config.toml
dataset = "flat shapes of many kinds, plain or patterned, on busy backdrops"
moe = "top_k"
projector_out = 1024
nesterov = true
Rows from block 5, named by matrix and row number. Rows with one number belong to one attention dimension. Each number is 500 + 40 x the weight over its row's rms, rounded and kept within 0 to 999. All counts start at 0. Numbers have three digits each. After the name is the row's rms in percent of the matrix's.
# v: attention query, key and value (stacked) (model.blocks.5.attn.qkv.weight, 576x192, the v third), inputs 0-95
# proj: attention output (model.blocks.5.attn.proj.weight, 192x192, transposed), outputs 0-95
v.160 078:536536537447518482478451531466478519462517515559511478517535451507504497589509501502448426513476592484537514497533542525483456430530479499453539530509506482495479560503498536499499544553459459546497513443524597477501490526486460515505496534499538486497521400516408500475481418544527524508
proj.160 073:478449538502479421555502538544556506587472439553479538473511529479565509485583505559584588456466405458496590485512511481465526546476534494529486486492444480447466446470460446471546446480519483434438511603488477525473508504553566477512559486505510431478483546487535508581492505457421509457
v.161 089:507511502529503404516504533514510442514452519503490544502477581485456502546506535572488574503450581510456435515518563448501517503484509483452458518572498524500490476444475492528405473470528444546413502510508470436540520413445469543509477503504486472498415459509497494487505550484486510543
proj.161 087:510479517453443474561536485522522548510556539462472468526506491537491517500460571402499445521496508519512509540453543570482479534513453550458429490494499433533515469477515465500569534441462459528571465534478481494448597556546447475505476457545481485557484567419443526496464459531537503423
v.162 086:512446537493558543440472485437457552532544468542528504527500460395488541494516502453566453566559465510488463488490490469455452460553492499548537598570497484461527467501489519478566523496543500543542477511493500451524554480528509456502495497493555509505523517510530485501478539450502532540
proj.162 089:557555546523503392524557488502558399456395511458497546512494524485518446505447475481477463485525561515498491510503530488509564459484478556473430488506467487539400552495469488492458497495498513504465524554489455489541521458511512477527521497481574571570537452609505457475528470508469466500
v.163 093:488488514590458469447503499497462476518492462504442537479453526418558458496478484542521514516506517491532514514476548513526473495520533516470462517499511567425529508469515511460496522527545435457460483520538459513491521477497475554490471563486477488538471517460501520459553430496463476492
proj.163 096:484537565539485548621505471508504549522578481469513518571544484528536478504585502478498479438446495502500501496504551454486512547426507510444483430538493560513511474449510408515410471494538492522500481490433532427540478571494487520508538474532497487451561447454489524495504525511481507550
v.164 089:485487454504571506554433500567507557473497439492470546486535476472521524553454516473535540527488515425497511425515528482510441462463469538541551540518543455499556484524448474504578528474467414532418557536459512533504519473505465479462439560559493526483536566518491523468504489478588425469
proj.164 088:538443530464515531500516531468535559484501516528536462515541454508532493444515492437497531496549515521381469508488504533455493560572491520492423465512487501504501536441506455445449463545499468489502477516471470506497471518567493497509484501432522511524522485517474525511456516539451503541
v.165 081:495579457524482541487525499523554518480548488480452456544548501488455522542527445497437504511514512537432408514539432521436505480448509440519490485510509486525489499429504563522468465523546511552497497504489533473550451447411503497467425457480488424461567436542586561471517504469498549576
proj.165 086:540433503494506538487470422503497533538501541573444501484452548480477509454487525516523486524511575485488507578505570518562447447575445493536532466506458524533494515470515488410534533461503429468532517549477491495528532536536464492511563513519556560448527510546440475551444509546482494521
v.166 077:596447535507445477490493458466482507501488548504508453546508485429535570508476466494472433512433473549542552463452463468430580477509526500580485486518527492623423515517479529475502464469491503468456487471511512471533569444564465472505436446527465505542565465528524484473558563451500498514
proj.166 072:489548438535508448499424442542494459547523514564497470494549499566503482498509544489479477525521506490511554439500519504568489478485534530539523464460500488454475495395536481553540470491525542541474566564429490513563527486448554491444493428467543561587516481530494483503493538505525522503
v.167 096:470479472541506482563435544488451508645582482515497515541525522466509491483497527528446541456478551525475488544499502493530426512495500489540592513502503495411535497437513538458512471549548454507557508514505538506485464443518484443566486519438475487506562461516446514451503417489404480508
proj.167 093:463485528460464542519515502503507537522565475562440538525498509501532482450586437485545523468494474418536511482507554482466545484440461490547478496497514548496488483450461456441447559441500512391437477510458534456503456526475546472505531474543516456525478530453508518615550546499511480535
v.168 097:435530539452518622529498473501495474551549556557513526423501458502459487504473488459460532479513506491455502389496487501514539470536485506535626479462513530436511507469442524460564539549489483527423527452535439509468552492500517483536493485520485530461542532424521476503512496522496459531
proj.168 086:541504459513512521482457645516550502415502425485533480530493462490502513520483427543514539495481507534511548572468577552503529426535486506492511452490536492498479547467499464521472545525483498491546462539538481452531522477442485580498454586413518464425434451508494523439536558536546465466
v.169 078:459451442418512480496502446487507470478423526548492495491483438483536512528487533561509437471518488505480530478593516457487538528487562421504487523461515510545465608364498485475522492508551547523506502570542483488511485473531474583527429523491540498497434490493527538495534560548442488514
proj.169 077:443455470514474519504534492565521507509492583528508474460526580489478450566527488494515521550555550446430504498455535500451567462520424578500539438480535455468582497437511451512546472487477509533475480427406584457488509470459519487469462481567474505527523491496499495482519543477518535446
v.170 086:447539483473450525449571491514435490478523416464473474488531525480566503515528445415561444499523509507419529548407494493466488545505422555486499505488524494442506478549589465467531561501500515460379516572525438494531497554523603549481535527507480483437510555473476547528454529547515501502
proj.170 087:532464553598479522506430508468526559524520563512419550475464480477495529537455467570500557470410444563512434497499492554515491515502522552462447536494464505515517485497478494489474502555497521496532497445496531550517480440492486525427405490452437544524532455541490474501501514446479492481
v.171 084:542519496530516511473490496508537485593476545481460472432520541543486541488538510484481502551534475469447467485489446470457490512458614495440480541453479564527551423488437504516517389473487598556473487490453527534522535518479528427484485545466466505537478482461498531560444533513515433474
proj.171 081:518438533494397515521584558481441460461502473527572430483538534403500488487405480506538437429495494535526504440514446468547502474520568524493473465447503518480495490558556420464530589541496504463517511465520536538523501487510555556484512462503500465470489529489499468503586480492447569536
v.172 093:533441547511498511531580490540512407498457596516506519456424523585560489543436481478466442498425464503531546425489507504447469490487564507551494516496541535484596460503515481505525462454425450450474548479528501480495404602498487505476525537501508535536505507469523552473504571466535389443
proj.172 086:538539485456495496520458523492519504443541459514472541544509504463520459475446549466422497490507491466480555491510450489551534572505495539473519449503442506512463477452460478490528506506579551551513485477531572500499514529530448569475476481478504490552508534468494575521499455512511538621
v.173 090:473420517555530525441502524491510409503477591522470491507459462545418553470462480491456445555550505507508474585502483500533485487473524452474521473523521535539495544456492487452497478483557553477532475506443549444485527472479467520571507531457521517523518543483534516512532559513443530497
proj.173 093:499546490456462507537514462557519452476518510602479536414503505514503466555469535558509437457464499419417534422503471449551547520481471570484469479482489511528501474461428494530561474476476471517451532479518486535480470501470513478541543434550495522500460518503554496511536556499587484470
v.174 078:482519481409565521490527531410519493526573609473556511450500479609474511463499494516507473483530536499487599552502502497566470445567499461548481514517514507502510527458429563526492449536483499545568471438535448507495455541447475528496572463536507459525469478571560471507539490493537538506
proj.174 080:513531500512452570511489491499495508459513486526545485513500509513461510518575525544489536568486498514478484574480580477440548496512460500493544506498495464480460553454456505535480534499416498455536458574491512471531496502554476473548545528520630489519531507427458466457409455492402531474
v.175 084:524528540475541554513507550444496459524437522539502460465464499491445539476491523452484542551555550501458466508504511533506485579471521518482539472397509572546509501470505456508495420517478523494515544433515493453524511598460404535473523481458429554484506524526526541543485537555546546468
proj.175 081:481485460423457542519536497458504456448506539514537461564494461508483527510484536515492486486519480522458500468430443473519568478514501511466409450500512462480524476524480525588519584507439520496522445533527523488495513521489561487525506447502534444521465494523510526483581515472462492538
v.176 107:494469503539488555458438485488627458436508499532507516457461572468513512523544499475486459477513554498452497508576525475511548510517572490501495461523535504590498510499453532543450514506470455489476554451424501528452519550444514555520435508506543568504433483524538475522485570513549440495
proj.176 102:534459540513527490508523570532517476486456546515482475528496459505556545491482631516400505506576568531515543506450412533492473508499568459475488445516449549520513557454497468434495518470491531536509487504490533456472522467545454491494567518550535493443510552520511524459519454466512434593
v.177 082:500497475427517503451483492548526493506491432586470497528521516485496499601528515514487521526491498544419490515568440481526554516487534424467424549452548511568502492463461477502522445475521474489500453459480550476531447577479463573507456524492543507570508469520522581443528552596573480524
proj.177 080:547509517517509495546494503486512470520431524549559455491467504452517578494521564562470536468543539533402529464478437452446483524561474416511480477537561555453503525449512529492506515521431473504511532492447548532470488489527547462506480472531532570422483521514526503524482425423409509598
v.178 086:419484454453498566459481536563481532534492547537545508468488517549483594464475512546539478457528484497524540524504520517534490570517474513506591449478483520484484487531460550450528478473516464442551543472507456533465485516412584523549496502494473546455549563499475494515504559473497563462
proj.178 089:503527495496557494469462572578518454515514562557533485511510495433518447560520445490536596444506440481478443521472494514488481493470454498493469610555541530498440492401527479564430552433440517488516470502526547496520571496548457464490516531513439539550419409494525500443512495530597431494
v.179 095:454507542469523489509523496499471578512515598476483489512552516470497483465531387431482537541522489437485505454584588530471504537460445514486547513484567481463550555469521503441493581562582508545587495455467432512454519505471518428524516503521470518544534570520531526474521435511485491518
proj.179 097:533477457511552483524454534498505408509475434497508506515448457518422456543480486562450575506492474482478429582449522501478547441424432470599568460481495540455482524444522556544448488491461502460520454482474537439540547501448543468557483493507512506466524482435531414494489450483551491519
v.180 081:462553493461495560432540577578493445515445459550515537459474496471522541489550468517521421464534476520402512484545524526490559429547545527470507498541523563489493468523522504500483505464493504462405520470494542508481502439523537504443518484447512553450532528528429522447502515486525535522
proj.180 092:488467491515498515491495566527536435465519492521532511494542544485627468484484480536486568470436497510565563489520391505507475508556469465467518547568451500458487469425501429481501454465518519556484459525455534488500516537476466483487482545474391499499430499536521504462595505540547394477
v.181 089:475489506464456483527435464517516605601585472541468510506526482441493449494554464460545543532488563497458476451582528497446457556495425535525555508517514475458515542537461490478520537545474461546491528544471512542494546442472452472484462512503498570490476449525455431477500427513521445528
proj.181 091:544538509471509561480500545515475444464475462453480553525468464472527546461527488461479492489501435554496465500416512527475495524456552503486485551494540461487496486482472518602439522510499500441526482471443510543487483517556550486486557564518473471470464549451543460482476465503498518511
v.182 089:438526514473500528493544508420449537521465498450517557484540473486557466510454502490566527542552453434497454395481474513499517514503457524517546486541547514502573473508534450581492581446439496471366561428495422533478476547548513493499533495486430515450489537503465548559494521525485513497
proj.182 086:500500528475555439497439520472547511496540526459534428562482550555511538507559462441471540463485524555458520582524522497461518548598493480439493474448542526459459504561550526468533555565527575528521474478505505464517529430467532544508472463421522483456513488551428511475479467453514460433
v.183 081:542481468502508543520449494533448505477467454482543461532491519543532575495434555489542505488479486532508486473446500541488539535555518522564532467530560500483500494418528428491443538495418558550471581458550445482497478504508504532544457546450477454453525561483562439506528476491503491417
proj.183 094:508533493486535417567537514538502547498497530458446451550488502498498470524523586564458597489570524452486491518499445491483495469513452556540409553488504459493596490506500515503538465483565507493501464455467529508471592472522476463527417502473518542489452494549474508436494553490591423438
v.184 084:507510582554599490508511449515529488495579452515475436456535521476584490455456531443582569536451453502481500501490482486509503486551484483497484470501560504473547422520464547471547467477421527453447462475516523534438475592539444508494433494516572501511502473477476429503497415495478450508
proj.184 088:566533549497504552522447526469488506440424475459522535522460466535478507538559517545472469495547501490485461511502499516446505510542543529555472530480545535494442536563471427505457546570557509518496581532494465544494496441506545532408530467417458409457489494536485578510542493522450488555
v.185 098:461487478551551565553512491496553607396554514506503507434462555516532422554541480501472522477478561546470453539562410534445510536483460494537559495436485506543488572516453615524587522523472459460566559540435560535492493523577502465478500402559515450492457515499481468464486491479535494475
proj.185 101:522551496513571466513511509432480510546481455537486497434471479445524476456510454505475496550483503519486517465455554541497517459521510449538593459452467501445519519528486502439406518480556497442488491464514509463520504493485497480457587508507488499536548456452523423483508504499506568629
v.186 094:467503557506475498567505507494520444567520548499491531517463487485417503511435464494444536481503478504497512500512510498530566500535457471477523495461519479528427543501541467498536480510539533470568423449483439453535512410441480466485514468519477538503589527475547474454512501465437483496
proj.186 099:507509434489477502471482505488415499479512424497522422450490505510485453570553476411482478560456467497505480503473528509470579535454472530500475522534567485477498537401484509515515506538471518440509533570508456549487536534470535528488467500497478505510443504435516469558520578506581506431
v.187 077:463465487504499521473540497530464434543566475494476516514410379448446500543499488460572524525492505500504504448492472604528510522508502461547547570572486550427537459467570447494505492558425446435489493491494505534546549466496522499547517440458471510471526436452493491459604486495477497469
proj.187 079:487539500582465478501511549525571514459463543490518515460495567458516451505528466463472500472470460482509519503522556484484502483481446552432563446471480498455406519440444556572457583466522527514469556503484499442483501575440506555451483499508537558506469595502501528492517548491607472516
v.188 088:537481480449460476483525505494556497519540524440588496490522471455505516497537507546526474487442539500518489478471543536500518564473505507463504509440546523480543509532479472578429446486418448431495470468505554557402471569478515508503521443493508489494555558515504466425458422569523456445
proj.188 094:470560488498487527505515522546484541503427502496489561501481433499527475530548533548466505468546506502451485476456514490477543449491490487519534482572545545546485494557518531488503570519514618482492544507505503503502513471531492455501463477523463493508415519447496575497533495467438507598
v.189 098:522514530523501480488517534519555538474420486486485477395471454523489445567559565471434504524528510488447510546594580513438497567470512503448475528451513550523467450491492452593515457474499524512527486475463525541478411632512456528508524500488505569457459514555428477469496464513527486448
proj.189 097:493474507431474503535515462491491471490480578533538465488487529505547535484590476570502574505508493528494500483416444466530487446538524512505446403531463449486552554559538459480447520457540496487506533440540474488511571469538517448450467527486476496451544470409496505488490475486481529537
v.190 085:490523518526510497566568564422537596504528426487469573461510505485493468490501514493523454484506535540471495447432503511510498430468534515565453558494503546485493533510504446511441539455468512517485511519469475464529478444471576475490529567512470480532515502531451555473418535443491461495
proj.190 090:528435496495463548508560443489477499570492495419431408532494427477560513487509484524531622486516506562540523507527446512476456537438501431460558487530470446493522458489524509495425457492583579468533449512486454518483519472425479507460468486451544539488519507462474460483471491531548503485
v.191 084:420550523438529497463558496467471522504585548514487484427523504622518432487466457614490517510525559531511503486456478504534497455496472482493464438422482436567512525447444552480520500465555455438524496499534596513449507513489542512432555522516520521442511498454562534582417460504528527477
proj.191 088:478560516478512518528559503485457495546535405504566573535445507462514510471526485481531447511487534465498501497512510486542528506548483539538541509498522568492501480523476472477477548461467524511469446505564466539505488472525462463545579501494466481548515540541498469549518523458426543552